python train.py --arch="vit" --model="image classifier" --dataset="rendered solids tumbling over patterned floors" --train_examples=48750 --image_size=32 --crop_scale_min=1 --horizontal_flip=false --cutout=0.25 --targets=["count", "its colour", "light from"] --num_classes=[5, 12, 4] --norm="layernorm" --norm_position="pre" --activation="swiglu" --mlp_ratio=2.67 --head_dim=32 --fused_qkv=true --bias="all" --qk_norm=false --parallel_block=false --dropout=0.05 --inner_norm=true --patch_size=[4, 4] --conv_stem=false --layers=8 --width=256 --positions="relative_bias" --pooling="mean" --mixing="mixup" --loss="binary_cross_entropy" --init="trunc_normal_002" --residual_init="none" --optimizer="nadamw" --lr=0.001 --beta1=0.9 --beta2=0.99 --eps=1e-10 --ema_decay=0.99 --steps=28500 --batch_size=256 --epochs=149.7 --lr_schedule="wsd_sqrt" --decay_fraction=0.4 --final_lr_fraction=0.05 --warmup_steps=1420 --weight_decay=0.2
Rows from block 5, named by matrix and row number. Rows with one number belong to one neuron. Each number is 500 + 40 x the weight over its row's rms, rounded and kept within 0 to 999. All counts start at 0. Numbers have three digits each. After the name is the row's rms in percent of the matrix's.
# gate: MLP gate (model.blocks.5.mlp.gate.weight, 672x256), inputs 128-255
# fc1: MLP up (model.blocks.5.mlp.fc1.weight, 672x256), inputs 128-255
# fc2: MLP down (model.blocks.5.mlp.fc2.weight, 256x672, transposed), outputs 128-255
gate.119 101:467535485476504524437488458563476538504449546502480477527551538559414465471468447452484601520516481468502512436464529476547460521525457522525505495514515514552466419503557491501470520507435488447572471518417502471477500457449463526551448521470485446504515548535555569483477556479471504483482488579484528507449515535573490505476522433578524449502463473472518536473524482503481536551497
fc1.119 106:481545460546390470547519470535499673466521489524526597546516501435441536528493452550543447459492464583477547456468497541496444390515501476501422446519485550466486538563513495515488521470511569466517555539500461497559551523552470491468516449478499534446506497522495501443492525511507488512474506444441520616497487542495516498483549482509538529462506449515464455506555517499530469505530
fc2.119 109:516518521548481489433557485508500542455455498609495426488478454439491554570485561545527430437477441545516503522486513471512510541478485476450567512551500481494501446498484472473437525501507499460464555535541550564575525509454482493445494524511465428444522473491460533517484460536464486492471506443452531516528431473522592482520467512466482555484460507496490492521512567560509503540481
gate.120 104:538566459473494498474431515553475451491521468477514470484579501493416456463519492458475493525495478546470497538514431405536533496535519458467511557562566493524590513437467485501490494541542448510525555487398455485532551445427502489548485513505526512569527461554550499482527474539552498445529473458483501442592479501487505505436489489502504470541496414509509449510489469506483546458505
fc1.120 096:515482537461471466467465529512463470498543459484563473482491498457497494540454500487549505531498556557509500494512545549520479586446551465462518480520489515508457527540541529502532434555544474502475539458556546530402579485443539510528557556510498463452448462549434465541430539519496492474497494427516466455507493435503501503466522520538525516478514506477470426510493459429551537504529
fc2.120 102:488452479488584504501587466526465511533512520504543534535461494438516523511497498567481463501481480518449512534506490560538460424506548528484528482437456540460512477540570536532457475448592544563461501606562525551513538558464511420532476499476386458401476584425518529494508517479504505510524523492556503548434499584537476490492528521547482494520493444442462546435521432458508457475557
gate.121 088:485552521534515511501489489461529523557507461462553469540472571557520456498447474504538605413529456509536444518445516451534516549544463447463511536521529544480513472501446539463518505548476527464510461521421583489534490487542488521477554423473532502464489457527492503580480530403480482448479594520526497416439518473478488559501550593468563538523489510420464424522485498450405474533548
fc1.121 091:454458521474499491467489492474515489485427464502514498525442573531446441558532482473578564384520552451523447547465517482566574573521462456461523509535548511481510499559481508400533445526524504488496474553434530498533493544485451521495504452430474549464513485483477510528508478511457492466447528513520532427517516460474493526455583609556525539525418531466534538538532576472456502518533
fc2.121 022:494564504456564461458548520436478482554487466507547532488474491441512513515496507479485548445518490526555578440454518522516458412564486542585511437499531539447447510501493480474580495426491499496502483564475509492517553465499485489505494494516441601606542515465507510483474549551466484435432492508442464467468524437465493474451479559432474531485527440553490461537548597546393525496488
gate.122 088:580543470524463471541451580549471444508515509525592464450465480523538515408555511454448481465454457543513551420508540448538544516525535553461440556521522502555500452528496499504553503442479493586481519442528558506460523499500540536532546521497573510554439502462537507483585495498561485448559503535508544469523502586479489509518567498440523536454437502473469546503453455497439529508482
fc1.122 101:533498499499457576504420524535480469466499490522552464458467495524493491496560525422524526529489497455471523459535556463573516561549490523448462542487528469544537453488468437509569500457447453491506460520434531472549436499527566503489471529459494584535470470482497511568561489500500501449571467537442493430431558524527507589453601482539474483472437500551532560568507488528432555518487
fc2.122 024:492518496513438515515505495554531452512519574498446511448519444472551509434419484459552492433514515439501459526467523531509504483481508571424498494483544586495517467504503519528577581528476512522501565482545502579484506540489509524498493457468415481544460569488544510567516540526492546565443522522570479452544495435549533500494574524483505474498500577476531535533520438482460544501492
gate.123 108:429511515493496501490457462485468506505534484522538555538502541501418495436548499503455544507498441546482521476510439530519474550417439504535578549482522566557473547507486465514554430463583465454542540504576599440558546518515525447477492448482477459436478491518470486443534448540572485476484547541501465387546423550534485424530461484522569529530503423504466514585514432502486565495501
fc1.123 109:490535486459445504480447459482568538520465537396435474493504444589518494532478529487515479500482532483494501534443579475447489503541565409511446498513493463517513452438474526464504570566447497540517475545450489446520551540471451641524502558495395484520511495590559527493507464504528509510473450543495587586511571432475492539437525520452496545501484500503500457441424517457393445520532
fc2.123 128:499534504445542436499521496476502518480495510473402503472498497485475486540504507497502521562448475448481510553542490470476544535522469485536439472464543506530462483508567529486508488489449541508477470513416472489419488511458424491530454553478475533505564583422454530575499459519475500507449457525505469536567500489496533466475498485543449473409530545497537542478450552487458503488446
gate.124 107:512464508551492576490541436542492549483541455438428484470537484506481482520491472506500469461514522496525531497525481439533465490500539514458459437530432464451544506493415455487480515516468520464532486498455477362484389432572522527473478494629494428529438506524515458548515514459560550509522504451474423479515548480515451459494546465523538466504477529568440535509503515530545464565524
fc1.124 094:450486532456530446528455567499480471513521548453481520415508488502556473500481494515485498549484463493557573540505412461457508428435472469514545514576516452469541501511502481523506551554445481537481426479477529492549544530537487568559541528491512491473493437486516508515499487519552503533471514457494522402530468538444424536470435476510548517463507521494414436494447456550467477552518
fc2.124 102:538493499507499530517555509531527580429448461547521460467436466539450453530522447505526460422501527549449590476520543489494539568490450487473536447468474467417469569490495501452457478547535514487539417481483505504382493483503473562473468552574518478510503548510424498568460509496518549561467588506476392455476520498525483479517507511490475478552501521563529454442492557506532471469437
gate.125 099:498507535497498545582442533534419526505558455564496478417466513474529462439536501567444482520491542508490495502559500449509579511543488533509477460508483427448443511430494479511500498527493564481482509470486512422535508447432483444482506477528524493518443436495560480461517451477449426496501518402503491503393529565417517606501545526498467482459442518539501512467519515498472570497477
fc1.125 088:511439463491515514503562450541510462475425558483497478511520543470514508565576507433529473553452403487487534497467523482572426530447544455530533565535547473530483576529493583578470489504530447587479446475497465507496458550457507486542443516469431506491500519530520527509444551492460592515477503523537528559489502423544477469486535488396532479534500525519477475505485537541499434594505
fc2.125 104:482561500521477427587403589464510487497533457474528471442543469498542483414438485508506498504505492483522412462540510447443532482487484520494474504528466490465483479459537413578568522454524582499457474489452474507449498473595501481524477519562570549511483512450492542461537478540506488472516490429506470470457493564497492565496509554500530520449478534486547521448483481499555485386481
gate.126 089:481471480488513519494454507500480451584577520372526556539521514522593504474510571537485539562508481469542546453521531457497488481491523543458501494501527508518545471476530491479497497489414461496524501514405525446498386460562549482467506482530500507479465450474488481572511554440496487537543418542434484521435520527496480526505529425571509454520477500510495564497399473504457468485470
fc1.126 093:494533480472469525488397514489451461550525471471546496560575512542527536524428508516509475499517435456569435566459469372475469472467466524573459582503519505522571488455487516478585593536487494440533483524468464456540435492539531533510555457501560432476475433512535472515549517432564475540486461493443506456480559513484466518579575489485595529441456504461488475536459452577470530581516
fc2.126 099:460536482529463426504522452488501536396479529580478407484432470446432477500512445519499506466480558542458557471469475576509508510530467403488483445451493427453490562557487543558403495562548523529504502469516477570489553503368493501493510564477479497526544566537504497486510509575495511458538603446573495501555495488510512495441498524509437480506528496503540502479540585482572516506507
gate.127 097:484506483442512528509527500512451533478466491557550466522454484522469460499501481501454469526495502552398536442561535555543486482491506512481495458506487515537547475450478517482478472475554448516474578533491473519438570517587512492505497509549459477498470563485469524466494477516466583497511534509405452519529487485568502396466580584428506477504468505528536501512599407491515477522512
fc1.127 096:521488466541531495466530579511523521435483458520520506501447508446417488489578493470562525470478577546496536485451492492462514582522458486455459432516485460497456487563516464500449511572462452526520471505513516450449540502477440481490512506525573463522544525559450498535564494476500504530511562569571468495501547445519437465494462547452444540429497467472532480432493570495498547450438
fc2.127 102:550518478520526514513498509555530440580525450474540532518523502474514511494495555509540507458536523428515474486486498460502494519491479459503483488548479473470443516497504558536523487445415529483515470593456428481470469472542551471477513470520494498404520439492483447525519481452497488538520387467469554448499456524453554522584483467479561507491478532477404430576552482455393558560523
gate.128 108:505578457469524414468489499578464496506467524532453445471528451541503474512528465434463506544487470548542602497512496515559533478528489460476525436500527475542590495510491500457506492523534505486491514485564522463467517570442472458547523515530512457434480509438450548521588529567558528463512532514493498461511488575460461464518540535500545438451524504486501535530439497509473499514523
fc1.128 121:496587473481522500480476555438481498448470477552481458460449466578453525553498473506454536544498479451488552489542564524593525601487486443473490451497557422565505514457534443448463473482439493509503491576476520503508479504458447508530540525509479512475519440455529544529564470511488505424541545498418558468488519494486518553466563581494480451414431473504558586566513504597450485508494
fc2.128 112:494544526506468468486503458572492505499532486507389518544438523452455487453548517548446555491564533552529536498507499566468518555486461472453509434539462536505494536575536511536418438542480461534496452460483522478518504443464482459480462531504482531531464459498545515536560438473501477555545553503463442417503495481554493532479550518629481513427481418494496538495547505497539459459523
gate.129 094:478451527415423481508496535487463472526470474503476464529469529502474479550563457550459550545516525541536564456485473479529508530466466477478477556481524502436508512529552553529541461527456549439487452431475489551503538542560475436507385529499449481452505505544528484566518477572417460529570479460427491444467476498512468521483589510531433580549491394492572569457517520468438492425472
fc1.129 098:466510452530526516555481515547531517440545564444504490477538439489539540474422449519524433475510455472491451588457487553475532434491563413538513426485491514526472453508461501526458547457521539548499534564514486479550454466495483529535538483493541532459505494475452494479512550441550545465475463581507539576533525498465556453442550476510528432480529571453454490566497459585539477589540
fc2.129 104:507457521490479541462471481455471511556466482509480474513414551531426502563568485532515552529487539548530518445507518443523501552538458486446545565499470518485580529502519495481539423508445474462475461485468542560493546497495446441517421511486437429486485546495464502505464479531409464590553512429511440439439481490544443520507474549517393530513461430509627503432457497448461517424511
gate.130 095:511558504465511498519451546487494513443429439542446472439543451520489446473480411504444496449476448528486566496501447523572519500458518421477543457461517441531493555537534547472601463497489521521536499471568509537509469497456495508563500512496518550473499485463579548510513516514508442501490583471494526409461469484479465565525554573447462519532438465458494558509522466472462536548543
fc1.130 095:472480498519461484479523461485482494598546593484512581561511539431503483453462534555532470512517536451504402519482468556425461469598546551528479488525456542475516483507478480521452521483543451453483488493466508470511506498567546492424477513551444470458519543535491490438499415441483524531502467564551523526541465521464531477506515485538503524506546499536462424488539513471573544493493
fc2.130 113:454479474504496490503461540355538448499500462491480495455517508502530483528462519460516457558496581408546459499427501476522509468531507534463474533479480471522449482467489480518547527506431441531526439550466485526545499580535540500539477604525493532536511557441487550502496497539480499465496455547490549552541484481471510495469435470501503484494492552557592526529428515525497526528426
gate.131 123:506518513495513458392545561571477454507444529542489496446451478550479486496522569448486505440525578523518493501457483466482504477527441538487531459441504506527494518490447507515490470578506437600446528500478461428526537497529545510505517554491530567523499462502484569543502425492473429493494504533491543458523539499484501531503507357497492539510367486485524554516545502519475491502525
fc1.131 127:509512530515524522505394569582431489532484527552571479540485480521510528517427431585548491481508540507487485519482478520466532488459523532531484485460462494486513466512511435574512492502548578419481537537525552488503493502523495537502414490513553473497439536481482664468528555482539456522492524459484481467549474541513478484511498494479512573500454478469543504467467518500547510554479
fc2.131 081:501460493486497459543465482494508499556495496504422564510479590508544447505500495576464536436508478497469548521453539525494502507511492531504471544497499554496483512515540584479407535501494431517503493500574437530455480469498495458505590488381463540507550496491451493492427450504509540516570473506523475487484583530468464494471494518525489623532474474498489489496489508560526480419583
gate.132 098:503548526504501496575502489538449483538583524510542474450540513578488486455490443526520464541487529522478515521495476504466548484503487509485504548478427439492479478454485428536489527465550553578480497515557437460544525395493521474533506483556593499467530462487498496482506449436567522506577541521497414518488538579356468534554462528442562464494499466467454527500548461574524513495524
fc1.132 101:448478488476441553430470494469535519472422496514484482517446468460491556510496536513471529451538485537559486481466509470527478470476525521456492427534513500463506501517431519485460514542485483464509500473464534494549481600560463531505526518466413537507497550540517533485480535564462479456457482486526569481503478451590543502471549462569461583509501550556592500510474581484472460477513
fc2.132 029:477529542552457509481510553513512505458502418542520527502443496521535500517492441476505481525543489498520559499547463473491500474582489466427502485480449549490498433509465466480573429534568488509516474439573550455498444534507553521460518527551464490487514415465487479467549538481554511502480465491591467475525448500434503471520527513523481516575439528557527543520493456524515479485486
gate.133 098:490503481522442485437540517521487553496517492570446496462554501543520500504496560553426511496518513504524547505500469565486543457510551534498468481476569557591444474443449495503399512525529501458464511499504448455565501522471460538487479541556521534482501587474515494409535512506530552470445462535395546553572476451460501438481455509442501459436554559506506545586482573564451383566536
fc1.133 103:520500488553439510442534517509498557473499493543495533504525484532517528519503519553441546495547523517507511489526463609502534491506574542477467456478564543573418465503487480504364490513530516453500513498487455488561484490459462524483479531530528524464523576457525478410498484499490521464453479532425542548555446486483515458483462503514491441466575572505494516613467554553455416546534
fc2.133 110:504537527497530517520537412508457515506498472488501485590550478475534463543506473550458544414561488502506447481564511569562464496432564477518515421422484518437517537500608550488500497548508549478557518516474463547520443430431540613436455470518475532560487487572493486469447484492507475570525519467481493475531512501537443489530502553501541551518482448500462481509537523506517426467495
gate.134 093:508581531481463485390479453538466484518545512518483500420511467476480511489500521595477476429529542553449523492476458494463449532557500500473510498454455607512506461502524514538473474581431471475532478503468477453499527553499510514537556591553495468440503475489523481511503434511516423493590542583476547502476592492470522543463482511458486516474496406445457555542553516499405546490530
fc1.134 097:476507536509510507560475510540510493596435498535500508518477534538479526469530489423582565512499479432498520547563552520538477489444453486482471505529479460462480568570530462418584447487524551528462575541455514512500482413482492520482563521469490558516533458524482519557554531495467524479462475488489438495548449514492481510548497530473470520478472560466572555534482493493600466496487
fc2.134 033:503511490482498447511471496467527437546501484510552485510603487459438475479494447478502543568490470521544475478491499518575444453507514506486461513515534461547506463512517514503557564496491534586523563525401494491477549505558527492522538504394478439438586433489526521523458499496441484380508480491483589558403503432486540461557454514503496515507515496454512475485518452600529576565506
gate.135 097:433476480498459489501571511534534622523459493516465437428451538517407412433534479475488532512454504513484512496497460570519491450523526477496499464483586522550465511561477496498516455528522484528553522502469519532478501560459482492486476473505522523530520511518463545527539488504468486519546548523531605473546467433424520468416516551436448460494513494466526475461508523444425547565502
fc1.135 097:479517518469511557510485554528502510542552423378502537483476532546488493521467470500456529524520465400575488554500536467490473475475454446513449487444533579478506468533521542517495518513465538549469560530473489473509482484533487521493508476485479520525552387501513487569486509456468428513499410480460593431459426469485513564488487473490496464466525490456519474527485528512378507514578
fc2.135 104:540529529452480529512507427497502465487545506540425542484553439475544535534470537475571521471521420474509461509533501474506480465525541551465492499519485507486453441480528458542465529510519513413464482458530461427581504523436426491519510554480451504543458518463494465422437483546460493522492460459551519584546514475477565508516458499575515500413480476497524575483516547507577527462425
gate.136 099:465535500510472513507500417466574496552488468540519543469440520561507458432473476501562605385524545469551459522473570492476523518504432423455488453526508592492478540563500613460449500531523563501467512439512541519510523530521476574462525522456470546529480538503494489535527502545501510473491530516479513458448477526528519598545504551576604515545518521479508479538467554431419549466560
fc1.136 104:518471476498517481507515572538419489463512577463501447526541486439506526538523520541454404601491442539446512468547426539516453477483575578556511528478480420507497489465485406573531488471503435518535483588528478489468453437514553434543476509540523446455523482481516496455462469420513481548532504501497491532543511501474465411470508437422403495468494475523486513460543440587560431507458
fc2.136 093:509528538484482561486572474441488555502527542545465520456594515489554431479489486423486481487444503488520436492485503474412474531467429473581477437504470544562476458482510495475537523504476476473490474449471493508552510500526485509465553547488497559513470498481567473461516461558428524519466494452546495512566492394465568550518520483470535524507466519583508518512477555479518487438538
gate.137 099:501507518490481465478551518530497544448444524602499450499496556450440428533531477526518522461487519551482581504496464546581557525521502413499503506492507445507439538456509490504537516540549501466476445499503518566458605510427483442472447513505431508536522607456468515480493490511455488438510594449518531531567497453456528504512473597440430464528469458546573524454621524504527493490478
fc1.137 102:490524562493453453446490542508445529467471508526493470520522574497466482540515491564510535570490463599522483486535500509513479493479521572472545520465476486492465596519461451504478515620512448476488556462436462493493519497384518471510452529499531529503587503466497473479387443499495505555591529443525496518539541465474484475471508537504506450513459491472550420469533473518553514485474
fc2.137 108:478497458507516567505439484501501463528524530420502529583503440502542519537518532516517449509509464440555470509451512453494502528465514431488504490495483504490496477451498564491523491512484552495493532565551501464471480483556550528519521467508456411460538468474510510531468459487546499470554423556422486560411573574544537489506485465599559446562451536470407484578441385478438482557585
gate.138 114:467554457515492422599474540532448519471526541500525498520466440482528445473491502501493515495451495471477594523633494480516545492575492556494488508532499500538509517489536567575498489522511540542445508526544517507514435491508479501519489540517483501509401506489512538470556568486511507518552508509485461443572543632561472486565496514492527468473509462464505563484468422455539466493509
fc1.138 113:547418556465536565413607504448547458540505480497435482491522569516482490559537494469492453534509556477498444507394532543457500471474512436508510444492524548506491467486451506522492477515601449441513527480483507508499568541473532501465506510513519507497545516508526442497497493569482531483465506541505512570450447390475499508459457510512460503537524527509508489508577556563486485548491
fc2.138 080:499475477462527512481474497487496545450556582481477540492554486518471462432499474539502527501502521564517501474535475485450436514521524520477439509507435490487488584526466539501462543490476545471575497519535517531533436451463527470482516470550474468497482507464477461511495498467525528296500552506471495477542523475578530506431473514527561506487494483549428577476502483468558527531441
gate.139 112:532480446505466529446501503570526413546489544538444533520503578411572513509531444502485541466526527510543410504523489515449573505436491483486522565565458567466477521514470530465480458599509481478470436434498519473474473490504514508432504401492522527526485525451521500444497520482490510517490486442512455525509550530518492490572518533493455481538431497470487454503470529437483495446496
fc1.139 107:490549476494505504437492511512512540542510556581495550520555602426490557512544462446490570503503502509572454515481496504475581626390437428511538555594476518533483491489513505477484480589499498532428484491480455457513544521394504491472546413464497518474506490472514474404493514548514533513498485429509492528513472502532495500526471505528492470503445537530505440539496491443514516450499
fc2.139 122:512565464493527400498455563551464457518510541538544447498464428523485526529455492487517578445559457561512533477498552525551470425510538546486527506456479503527512542560503509543461495501552531507490506549443464527488471587443483430530460505507490502485538486484539482511531522520513485518593553471559574504489526516469498431496525473475444484510510408454512488519505473465472538521483
gate.140 092:443481516527483492433541537515453555517452493476562523493536530514488443487579558446416510522486589445585522495573480506501447465520531621499433513549537543466451456495555502488553513548458475499461511483444523512464431530451529513463486593562501496497520480505493505508475519582472480492499490497527464513512473535546503543434523496601496486483526500581481489493562498505535487460527
fc1.140 086:577546390481511456528576513554502489484546504495498539470462401463512454461507532584452567473472462482432490514535481529540485517452486514522508421387495460538524467485520524506500499499517534528534534480516542532478493549586493555477532538522476393491501511531497519557592485425438513518510511586482530444503522498480467502455498486454426442518480465441513558481466447477458502477458
fc2.140 094:480486488492468541550483548434532561488505491484477486555501495511505453456496556480498537591479510448478514478545506459459490506562496559513419538504566547565491450435522496474522476506511459523501485526491505547468469565516495473521500604503436523506513505530479559538526514527568508480496497535559465505533549430525475453476456504616580379453537514526486501488485440548475451448438
gate.141 097:513515468497539458552451460490436545527551477518427497454536505470488469510502483533534463507452549573450578453482440479469554543476440487543432505575519551473510476474535492512477503510533453546547446492521560495498462513533454497517469478557549452495454539513530483462533515501535566500520508531488554522533490463462437465490471572432448505473428462558471541473539469536510525470474
fc1.141 097:526495458492522442554438465492453545539562490506442513447508508455494456529500461523541467527451560563454572456466454477480565542496467471568436507584530523440499464468535493514473513508528429554566443492528568514511461536513466492524480471557528448468479531521522471483551504492527560503531504517504576532524478461453431493496490551456453510464433452554487550462538478499505548485466
fc2.141 034:462480510539458472510518518482503510555538447577520466461553496542453551493548519476470518488486474514539491443553534542521528582479459636486491450501496461482471537441540464501577466544555529544529451455446519499482577498463494520506524510483483516517431494522423496498440536478557487558524485490453501487511478492519439505565472520479521506535468537453506469497546476503499461445459
gate.142 104:410483577479529441448458542494527493559455592547522491442502570569530515572513541434461511476503514535534483451540497518517450509438494492474493624560529484513525466512451459464506448462440484512528468513456511515503500540500482497486456463510602549518507519479537538489551485549529545479525524464536517524476526539450478497493489538472452425505435561506481534518508449540468477493594
fc1.142 102:522539474546476524522529482435444492461536476549561475522483486496453529441459538474522394471470490535533551505488459491502548526570540556527457543516510484528483483525540468494508509535504458539563530514507506507605574488420536559510527454457454530523461484506558481499480544464528485490450515513553566506504458478446469559468420519432512560436572442583539471531591510526495519529496
fc2.142 109:509487495432515515480446490491459460521524497413504578457486550528495548487447444506536478532467484546528554485486504404525543554441514499514532473574547469493417497486474495509469460506501456486490532502466599448520518488480451494589484492504521520434462438426506455485459528464458451454473532561524519541518462475468496568525445523418452498524457506509471572482517528457531592572579
gate.143 109:552498472477500524480530522531449480478530537488515499530555496514516466549542562508486452572496534454473553492508479499539537478487520496498439443480466576494461466437487506507502419463548426498556565532513492375572463484531553529488560471543470470563518487481491488525530535466534464469529531538350406565493513476519528501482493550563583448531496430468552539513558456493448459419540
fc1.143 111:499462456558533492438531533466522394484452472454489550461405519495512577505478482368504471476499544468529494558476517539501549511500488400505529493497496536507502458483531524469465488435487512517506517525445599484487569484521568522517542458503481533492469387538510472516511536443531479503505547511533492484512430513546436527578491477421434555575523544503491506485487494447478531507492
fc2.143 134:480490487497571527551538527482549532499501476508489434537525461458446480541469571449490468461459495423495509577537510512523449469491452469518451540466498467498523451504504508492552450486513494416472499564538521530488522594471528501482534472510452458515546466490452509484528596583569556540508509424460516459473545516517475481501534532535590468535536557466538464527548415549472456531411
gate.144 100:546514557467483500458456483543475511519525501555573466519554487497532525486415529546441499525514510542482493518523397523474467527455516552536437519493477524506551542582550434523489526499495557467519474541404556461463524537565524476506511504575476486459501512540540503513469452377555519512524540489513430467451473546468438478481494482432507514492441403439439402514513498525538522499557
fc1.144 109:465465489433492485527552512490462545520478481461425502496430508433508484553565484475563457485486510454589481477445563447495558469502526458507538492483492506504426448446454536477497488482531494481504515460598476503544502429492449507497527421446505495550463489481493529514523557503450458483462446485490585531521494462460571538533567482582517450461482544511567600409509527449482466572424
fc2.144 125:506464489435527536508444518471509487485491476445420498483473464493552487550604525529518497557503499427500469489486510417461500484524488511470561498513472482532493478475514554474505447380461475509454553484446472499412515495515531480514520511458504493483468538439501497515511522527449562495494397497546513585512509438508568499539495491542491409402480589531586501472446540434485485465456
gate.145 100:536539485453468535439540520566541525525462528431539600523498543457524546509567551515506535536464452449446549585544519536525519494498475387497586516491544578521479504527532527487529461484491459433508474572492546544459567476435462473543497470434451497463531442504494498483486499465502503501532479415509516511551542504604533503465578473517518495474455522500430472492545499455473521505511
fc1.145 094:513504498471540511501473514556526458547585550469528533458557595401488538496558447578520510551485492517510474533509451435519488589429536468520531563440489530473478544518460381518516500527533383493435483517513543479481501474423532520505482483486542539459524464561463489475507481552531536500498458475494511554555596457472511496478499479420504538468484488518492524509504529479560528522490
fc2.145 097:523525432571498548459550460576529473553474525489468557531517502464490466450480518410565528478478473521484497458575468512520504553500528520509537494545521500449531528440493522517538430533489494460489489531512531450481504490509518513517502447497491500441471477505521443457508451516526440455521493510529502539497568451542532540517463452553478449488500529564413504581551565517463539474556
gate.146 106:489442543507526566536510535433554504513486506495443474497505479489476496508556488521479573501528486430565446515558475544571503566433489451492477540509491431474463608490480439467555412475527434456577499473403599476484440488498484443515474484499496497561515473510470461540487474512495491473566525482481533422470475461501497497578577600476433517567452468529464535500525474475449531513475
fc1.146 095:487518481472530526527471496516524524564500565448406452434442482510488470460561557478560485485494520562463365470546440445411547460562528550473540440551514536569468493499446526513462476464510436520526475536577476507480497540527460486472507458455529532484500546491475503518549474408604503519511512585459569484545553514475519477471484482476528421502510536561436449506451575522419536452508
fc2.146 101:507394550490470553484535520446520529563492501473455529555552550476515475499552438530536557522517539480559443446494558550464469561502479508491494499524535500510563515462472477442474499489489406463537495451506524514447470443458487522483545501426475506488543529532445428487490534487471567474484464490472471573498477411459446487550500522502505528451550547516464429543458500501550490564486
gate.147 090:481593526505485527520436481492541491526447501535486526523482533491490454515527494481432519485521441493461489484550436482509541512489457433443503440583535459471525530562507534499523445479549505491456480450476542496573562528520522484424500542501566530527449547431538557442509423532525457475497527524541519388534442561463548521486525520540514563556448471516522527586487480569366480515508
fc1.147 095:458504457477456495458474485485515459508451486564525488559427481393522447582552429483528573452531483469513554477532554519577503451481536475503497496537556446521510554499502471507513497532502532462539534542533620469479502559439487426504537576468430496526479513531487549461524510530541429482488482431503548488499539493513494430575524477520521586456468494557522520502425551466491550512504
fc2.147 029:500513453442378547559516521458479470448539554410554557464491516489520489459488543593520505537477461508505486519430441498488500496540560567555513592470496475463509458480511548548516489497466435466473450529460495437504467466549496604529503449477445414460497485567519441455418497471526539461490484475447498464575501448558540467517570492517508590463494484520531503473505571476497494488463
gate.148 099:543504475477532528459518528449562514534525405534521509547582459517475516474445532495508565475452523386504579526489465530511429518519500550532447487526529527548473519503543538494583514487480489490524549596494566501560515430514473548480493513474489534576505536508549527501537502469496482456461448518495549442514380537597526517495431462476508527449450538458478430519505412520511468523527
fc1.148 093:469536563532432500467512496533522476491515473429543543472432432505501496520490520527437552422521579530521522500494511486467432454504542494470540454476470452540483462590461549554448511505492485552575506512528503462533449581485505507419493621520427459534469563493528441516530458371521487509476473571562474448552492503577451492452540464547558491503485459464486478518406438448481479542481
fc2.148 100:502456490504484520465475503498529525560502494505475508538516449467495531440537560496499536566521531437537425474572571498456409517604421474489470493504487553555469501438485501496528500473449525516500465520496419521500451530523443503430507522494447532501501578449517495558593469478525562507507383463458556505531475523457553458472531483490477494467527513507507468501503519460457434443513
gate.149 117:542545474514530603500539475514489565473510531505476533503548523538507484417458528581435486469529515523483433467458482475612419437542535517460577492465498447442526513452476485507484586460488462459549536497481478504477482450481548532482518411553492423461528471447582484476467496469516526481468542428441447520497503516440511502506515484475546462496509484590464484518518535533489510517570
fc1.149 111:481530541491508433498518580508488498449524518521519464478549430522516494574525565495515568487517504487511556517475522515474564526475485526474526443532518464511480478441498478506506464535536581473456466509581512496550530552485465489489521570544480481463436486539465561577487503475454483395454526513439613452513532449473545507488450522518483504539524511471516402513473478491458523517498
fc2.149 111:590516486464557582533551457502450491483544484492497546468546549554515495513520529580422461563537476524489427460555485519570459457496557485463645479482547500506551496486527555504494507405468476489464486464491452508448517433492513542495524410476480402372479535438553467492454498482492539521415477486538447530456515487444562476570497527480482480491490524529488537462585528465495476460494
gate.150 093:545485571510516441410509532542542521513475483535461505474553511475452565562477478497434507492464507444490505559473468518510509538450479514556431452531536524572477520559516459501435450539525536505478522546495484422547470566515457506562569558509502500438574501423528480476513516540541454520482520489479479533479514493551546518544511488574499372407444524472403578523466539544510525502488
fc1.150 101:489537518526486488536443535463521580474491418534507511543567497470407541482492546556540582470511463523528508505551443482505441561489473530489516515458510530464486544518473507508545442542491554503491568537545436551532500522446503461449476512417524472473541567431464511551444494520563523488525487476506430461552523486500517429463452500588530513402451473433471490550473495529514575488491
fc2.150 103:599485485490463508444551593500491526527471512534489473461593542474494522496529469564474525466467487528489507525555447491513533515482558519518490558585486477468504502471539510497520484534511523483562482526537556477600486464500479492480519531536537512461557505482484491517427423410508544522473548536522454439550431532462482440521448524427442554520482492482470483450512493589489508519536
gate.151 105:556518526550534497486500459583516531513423503472505512493456510476484490493514474535532487461519549565508454519525480471473506471489529536465570504526481515473561554471494497473470484452476536500584474504466489515460432440567552551464467405533498510456426492550499481552471515465533504525537546499507366429492522458525453508530493490513540555534507468457456475489505524451541508419489
fc1.151 098:494499508409490465480489555541480563485545528539472485486449459434544412558515543553590532581522512503570526557522494506476524467414510533583529473537542449455542527491481439542459520543518520520494485470516486580505511548490406490540493544463518518445479542454435477538552486553478467514451478490537550412513450469460490506513510541572458489420456519458563493462435549446435502470488
fc2.151 112:506467524470481587526540534566511480461478441450503459461512457553620474446457506514422459505440510542541458458544519553494492483462549509540579445526540476507524506428531475507538455466507524536532524560473492513456504445552524597456516451533472500499457541480567488529446558430560527560475497486577423474498493470477495505482526504436538426504482542470517426469545526501513436428432
gate.152 106:579522518452479480510491570447490528452495525532479471482501482531448505565452509509509511574479413512599483488514472463547470482452458546480507603541525476551563559537513503402484521487519516478474469450512525516551523553581480457514533447498475479467490532488501516504510505582574547463482526454455476435537445527482456513549381510584532493532462498472447511490496506515517499487469
fc1.152 106:488535552473509548528498451489463460469516467495581550453579512514565582447528532494537488493483518473432520532496538417508447478532463490504471582453471467518491415442463499459471523515483533475463389489520446512527616421506506529519473560515517476502476468504513558512449554487464547527452411500510470507491554556477454470528607482540417524536497506486454525482423481461537521446469
fc2.152 113:434507522437505527559509479547471476483528534495542541487520486436551511462543513477443555460513481475571437543502549504498433424542551466474488488461492513469500455521546558516478543471490564470498498458447520518470536559488517524488515494476524457479504525510406496486481623564504536521493459532525522499483510555495514475590518441544541546533504527508448476509471495509457533510569